Rows from block 5, named by matrix and row number. Each number is 128 + 24 x the weight over its row's rms, rounded and kept within 0 to 255. All counts start at 0. Numbers have three digits each. After the name is the row's rms in percent of the matrix's.
# conv: 3x3 conv (model.enc.1.2.conv.weight, 128x128x3x3), inputs 84-89, a 3x3 kernel for each
conv.3 106:114103099176118119124135114123108153103195133120183085137119132127167067103133110125116174101145124103144149173139132116102145167122165143116115156109122122111087
conv.4 099:136090116135130106124154145141142089110150148118110203156118105165142095143137118108129137136074110126135142127150098163135174091124128173138096149118091172155112
conv.5 103:125122101146147137106090145131138155162145108105075138095114158126127148123080133130126135128152124132178085139115143180091133119159064108161146101152090098141119
conv.6 091:140144150147156122148149129156159088125108124089131102114130126108127122094156109162116100098141118099094101103119109155141138138134142101146119101093139140091104
conv.7 098:165148127154126141103154128153098133113140150099128162116119112140134117129082119101191119074105152113166095163137123148154104172122117132097152104108136114159121
conv.8 096:107107134131126152160124080083105129130109103122115117117136159117165117110133135101088133115092123147158104146140101138128082144162110081089096134154133135136128
conv.9 109:153106128123070110117150154130104115129109172109112150100110145121147098152156148082156170104153123126175105160143086105146129153099115159180140129179110132116142
conv.10 094:076128139138107162151124124113109122110094092146091114155140134116137132159116094147087148128156119088157140101150079101147087130119074119111116133162068101111153
conv.11 106:113146088114118115149134116134167136124120090129151148131125114127105103133088104158128124122135117100089104134127106133087110102136096140128136104137122156140111
conv.12 099:142116115086129107111114098081153121112132135141141144110159089165167089149145108133104123115091152089156148157139162176183147184156150138140108152170141138125146
conv.13 099:124152134151123109115115104129119141161101147147136134101077171136165132124143146115121097135138154127127115127090091162135117128114127120133083111109093123181133
conv.14 098:108125162122133142112165119119114110141111154163092117136099095130144159133091133117122140154137101117123142122105109111116125140137133124130092132189168088095144
conv.15 094:126122092141124156130134108152107117106089119083112079092103057124102071104105105142132166127136132098109087170164152191191169136178151073093194159166139105070145
conv.16 100:110109091112129130118132162141153109082119110152084141163135128099097099142145181119137153141136173131110074142146188125153104167138145106100146144087121208099145
conv.17 093:150124131135111105120152151101094155152108139134173192140102102118149110128122166136140126128108154138143082157127123130105109090109150136092120138139080136146113
conv.18 105:114122094142109095132156101153108115092132109117085164114108073153120106103130162116121160153092139124114116135147171105158136121119122164135103108127136116136118
conv.19 095:102119095133165109142168156109129143121147189097084132110110146073106122109126148111099104125116142168165122130108120135120098151092113108105119124110137118105149
conv.20 102:118114128138166106102143085089121134145152120134133118106165152119129138136158098140155120140163108120097093124103123135113128084099116127123136162111126122131126
conv.21 092:171137137135141112129124138117129126101126184093137128141129083148147130113131134116079161126132104089148134116166103112110115114131120137095179134107132083125159
conv.22 100:148157135120122165104161113120124125162111147127096133152168143116115135127089154104129151111152151152124152160135147132130141167133132137111120174184118150081113
conv.23 091:102126110094149111099138145121142140115135132140079132100147119107131089106145147110119078149128088082159105128133135121149155134083149150187116130110091157165110
conv.24 099:124094156092101132117157130158149128102112129131095152091093111126144096096111130145102110124133113183169119100090146099188145067137094163131137103165121098109118
conv.25 108:165137117168148120136145104131128115139098146112136169114094070107096094129109132103169136134185121120112141110101132127131089111120127131188165164147114096081119
conv.26 103:100131119103162097182109145130182160103141117177116070125141123111119110159112139111143104161119164090149138106095141131154121138155151121148099109147114140114122
conv.27 097:114071146101157155107114140163136100120146073155111114118129131153124111094118110134165127107139084114135099113130138110194110131113130161145092114119126122112091
conv.28 093:108100159172154125112120126139102153086119067131153078149131160107123122149161146129142152119129149127136156131145131151166141117119104097055148118122121095122138
conv.29 101:094147099140116150115114108146133115131117156143149151129142106114159130122148135116173113135109114129135118108134176163156130088127148111134166158103132145093142
conv.30 097:115120107149155064101129125141153136072148111122156123146080095164125102142119126130114106142149124158124088087145117109152169106167132112126142199078128098102121
conv.31 097:095130120128082155143122114131128122128136155105128188108127110100116141141129093120145122126133065152109135149122141122124187141137141123147137088137092099127148
conv.32 101:105130138166107127107152123129105137155127164133157141115133095096144123122145128095128119090115083094121126149087116140103130102149136092199170132187131158115089
conv.33 104:135143142121122140116120141149107141151138120141139131135144131142093137093161124134140101089117095147136136095131154136079111131127118151092135160116151115143122
conv.34 099:097166138113141153136136139124127114101110144131149158140104113143137143124122079088090144114090117131127104156172116078136122112145112118178174124130128142161160
conv.35 098:139100113127128168140125180157132109135114083159114127109147130118152191161154120144145117107153098123092115145173150096134119101188100127161156117144078113085135
conv.36 099:145142087099100126113127142113134175077105165148101097115143146119135142130126110092113117127140090177136131162150151130114129123128075121116178135100133142131124
conv.37 105:146096121142123133125141143147140126106141115120169152148133123123122114140123118093076133135137133126125074153152137106129113115175117095163130128145143101115096
conv.38 098:129172118120108106086151109133129112151119091139134085103137103142147124177182143128136109092104161111138118126116124132076125113137140160112133114137141102148127
conv.39 101:099112139134138156137143109103146157141081145144098128159168120095158151128140095151159084154109056149121152151133114110119123174139117145128089119105126119141112
conv.40 099:119086113089110124135092124111132133122111117075122136128096130118109147142128105096126114173128101119147155145124106159097114110155140110124154135121136138115158
conv.41 102:109097087105124130116141133157095130137158148134127142131139154135144085094176101121138118116099107122109118152172139137107114117121149157116139102124160177133157
conv.42 099:112137129110111127117116104108103094132123132127115134131153146099107096155136130157094088118104112117086099112135097146121115130148132166093147120202042148094131
conv.43 100:133094101144135120113157137108139140134108155109136163132140126126153091130132131138117163125114146141123150118121127121114180133121123145133130155098106121139146
conv.44 102:151107123134135111122111137093100114094080100072132073163132132154110123139100156131131132091099114077129128123114156110115129147135178116130168130129050127098141
conv.45 100:126123111112118110123112152104110168115119127127118117071138098141111170103138119109149135167111145110100114130093118149151063140123133155104091145130132079193150
conv.46 103:093109149112129123143162130153107146137149117129184100128129141135097116113101150101114131150114111124132125148151102087155132146102124119171139161104147150144101
conv.47 095:120098167085144165143132137105162136108146140127105090145128146101130126131146119162176066117112108102115158134093150093127116134128154143124131112137122149126114
conv.48 099:121114152111130115154126145123171157122094139139145108140149124146105133146136123154108166174099150118130094198076133133102155132127123143144109178106142145113129
conv.49 098:150145086103127132146116147135140112114127140102156145174113151154135127145135113117124091125145084116113076152142102128082197124133117147145187095125151132129087
conv.50 101:099130148131116152119130128123134135147142139159127121103131162126148088122097119088142123134113132122109117127128094151126094100146143073126128165145137135128127
conv.51 105:191156116168081130142119129142180110117127088097138129135146094097148110157122102127102133138151097159164089119129148149133109119138117103098160131165122112176083
conv.52 102:139136160078152166135124135133169128154104183122093141097102150116129139139100146158106126151131105132124148175121100125138155085126101156125175087160097136106154
conv.53 100:143139171146125101105119122126121162101110100153133143119122098119125189130152126092126144125141137098105106121139104119151147110129129142132138143077135112175108
conv.54 099:098133101130147161141154101122116146115127123136135132140098066115127118144157110147144124105125130135126127140109107136101090145159115113154147104167148159121147
conv.55 098:163137150156131130131083092144151119106159103110135139091127143113136113136152140108116123078121126106113149142086098146137099173143153116070080113147069106143148
conv.56 094:148138115169084136125074109174106144106120171156123143144125103147079102098164099106117135126159123119104057087171110115163097131092107143142142158113146142118132
conv.57 111:128127145146136108131189134136093146160147151142156141119140087128130108115108162097100142107145144131084124160138091170132169105115103135105137161141115186110146
conv.58 101:128139148094138170141083171146101104112102191159153143120123086127106129138117115122131136118097125102142131125102124166116105128179176150144153136138063143115122
conv.59 096:121138135074130125118133122122107132088136126124118099093104121114136105139112113138145121193184113123159138149140092123107146163140111117105184134089165116101107
conv.60 087:113130111125102107120124102134132122104132143128116123136137110098108099115122069153142145108125130084129130135120083137136129108153108193146177153136159121117128
conv.61 104:118121129131138150128130149124169176140167085158090164116087111118120113172082130134117101105111148128125153105138142094135134130118090119081130106149138188159109
conv.62 105:121072076144110135167129097118103099105108096169129125120097198112148153111168156133105093108142116120137116103167137126122128120143109091167101165127149138132110
conv.63 098:145134115101102172146115154125139126161132116160137147091128135109093137130141105104131110084126118103077105084120131120134129122143128064153139099111159108077127
conv.64 102:162139162140159128176167170094098114153094160105118086115125112182099120120131129105137132114128151098135157160119136136136117131138143112081105136103163178164104
conv.65 101:122158165151139131151112118153083107129123159153124154097097119125113165133144117133055107124097117127115160138151142140138144164173152169085072104115106150150126
conv.66 102:139137156087129134119148142131132127122149120128150171120116156117134143136160127109096086124131136092163135102116125172117102133103136104125152149125091116137091
conv.67 095:125131120094114101111145107112124136090091143087117150126124126114118115163133144137143098096134087178127102133140164151145104110115132144140121123149136113084120
conv.68 094:150140118123117103155122113098157170082151064096125142173114089144119116118095143105157138115117079120101135138161111108133125138158109087125163150146113146169110
conv.69 115:116153108153116148093121132107131090132110139092146123099125086111079096099115129136068146080179137107146119126124105120125145111083123106136155147190086098109127
conv.70 098:119125110135137128125141143119141154137091121098186118135133137137146186101203169117163112094129107113148134115123137130127132171099147077113129175145126127139155
conv.71 100:142130125178154140137170135120140089130132091161114146128125118124113112161108094135154162151119096118088151119141153101068135132117099088123117126131170123119133
conv.72 098:123133089103146107105153145132164148084097109145144090160136135152114152127120145128133125159101126079094101111123094167115105149106120140163136123141110121123158
conv.73 101:113084138116150126146158183134143099154080131147123159116121110120100112147113158167108138152082099159163149138159130082138135128168112104132078124103090145137086
conv.74 103:094124124091122119119076142101129132098107100132172076091141144078164176147093134132129129178119116115118134152143120162123146158151122114154126108142110127187163
conv.75 098:096123096171103149149154102114139148114161142120115112144112125149112184132130133085127122160155127135166111136177127159163131148145116140141131109125153123121123
conv.76 103:150151106118162127105130168131123119130116178117132160131144105125120116166136116117126094137096116121131158133165147090158138104135140148143128164167136125177153
conv.77 096:143103096131098155161131108137082104074104146149133105151113110164150133121113122124114077090135091093164136135106121160101143139154124122070121131152127137154165
conv.78 102:086174124138115119117104117129143104176123108099155109120123121112135133141130131128176100105170102100152117126119116141134129129140117129146142153118104189119095
conv.79 115:147128128120160093096177125110120119133153119140080175086167125139138104130128132135098138128068177132128119122117131123137100101190127156121131130151146176137129
conv.80 097:129123142153108118124114114150165142112136074141114130116172103140104141128138158112091131129128141115093104134154138145127090132066148107123109113113136153134112
conv.81 107:175166123140157113132101097141148137129143134135107093089131097144162110115117141079133180087162107148122146162160154130150148145142109117130115146101136113149141
conv.82 096:126156139124135089115119137150154106118118100137122134079113106149114107185153136115108090119169154133112132119100137083071128136154111131127141140107126138145102
conv.83 103:105114115134108070148124169110114128121105105101198137136137128137140134088147152144084128116146148136139155130169152138163095130126096152125140130171135126122130
conv.84 096:113100113155119131153118097095106129131090184137152122087095119081114122158139087114160124133126156147136161128127134081089148110172100129123113114100089101067138
conv.85 101:146114161140086101120125122139125098107097111100122137103130134145136092154082104134155125156130078203156105117127135149160116107187153120104101147146151070155165
conv.86 101:118107089133132103142138168138169137137122163146152106119127107120111136136148116141142117109140130128089134104162123123085107106110135116112152129097203137158133
conv.87 089:098112107093108150118104139151118118138093123097102090141133164110137110144112109135131122100109104160161123146119120095083080136119106149119126129101157129132153
conv.88 103:123130089109095099122123093113140123109111093138167120148144153121126162136140133117141110139134172111112105181116156094156152093101163127156124121122135111101125
conv.89 095:125136077102116198130092115160148139099106169113149151103134127144172101149145116137173171170200138109147143155134121118171105112096163096132190142132135100113137
conv.90 099:126153123087143154154143139114148137132118116160141115128120129104087096131117122143171120118114091110142155120095119133118153083066129119116102134148122152134103
conv.91 100:153104111127148133101150147143130127138128156127100122154142084160118136166172093111105121104134117136134113102111129150141120105144095117143148120147147136098140
conv.92 102:100116159102120115072127123123122066105137141132090116148138138105122170118158183110111115122111112106119097179125154121145152141148192112123144136147083081101139
conv.93 095:090136136103146139121131085099127134173118114130152123140131126161136156145128114182143129160151131113118114098131116108118125180137126168132138161134098153142121
conv.94 104:116149119120115110147123133095128135121093117132146064135134122152136136127095130140110160073115125099127183109120121128103155195099102138113132139104128101137108
conv.95 101:130081106107156138138151140128109093123136102146157134160113132073138107129121132136132139117146139169134125106161154110153172145136135141126133125119137195102192
conv.96 092:133136137122089097159133139108105174089088110139129114207130159169154162106155054151139136140118113101120154125129127111081106158120130113114122151140130118140164
conv.97 102:126119142130134165152146147161137099094135133150156132126123112130125129135156132142088129169134125147112109105142102139126095107109122113102108121127111125133141
conv.98 102:138184114105151119113142112137157130136125067107118090129146152129143160144112176122080142125131138117116163132126148108128140136171127091114165153167127122090135
conv.99 102:123104132143145142101106107134120142136109127140131146135126131145137153108131138129117147128144136109123112093128088087114134138123129081148131119061118128131130
conv.100 098:122115101123122135140098154161144161140129215174109095119131126109121152125118131148116164083183123100155105133158153136101152098076063125146101115153147156156173
conv.101 106:134122109098152143147136090097101172118213132164149134136116140096101120116121148128147152112136122092155144174187150138151130092139094089107174099137100156135114
conv.102 099:095158118098143156144120102136148148148170170125126146131124118155131112155115121119148141157133137105123143152085112117148120138070148085109153141091136180126126
conv.103 099:149153113144119129106092153111144136112124085134159116130168112145161091101134094130143102137133127121150145140166151096123151158122144098160115107115126157126085
conv.104 104:092130115131127120140154190117117106110166150156107134150160144144146155111076097180133162099098111119121141119105124126147147092092094133107155129110127150119117
conv.105 105:136117144149170149163159116155144116104122123131121155126113072114143097107135089119135138143164172112100111113125132132161131130077127149134150136106087155123099
conv.106 097:123137098136127130114145152112147079106099126113104119147053116128096155140155117098083083136136139107137128117131158104135112129141145143102126119104137110118095
conv.107 105:116120137101096150155083144101101103141102097160118142099100127151093177150131111178111151129133172121121126162101153146148122165096125149149103139111111118077149
conv.108 093:141113136138156100165108155123110156100108173139119109139127116101150107138150125116127123148103155120152135111146151083099138130124147112099146119130155148115143
conv.109 094:120108103113117121079159152133153135072093098099095132137129132139149123126146134143140159111126104126139110131179127120168131144120160103127105125099134131130116
conv.110 104:164124109111179120121137132103139161121108169110092117104160134130115138127115170111130160112172131155138136128133131108101125146085128173108128135104102128108134
conv.111 101:117118146147172162152078110144118144112168148152123132118118142108128111148120122127166149116183119146158137127174118118139089099112151189166115106136141129146145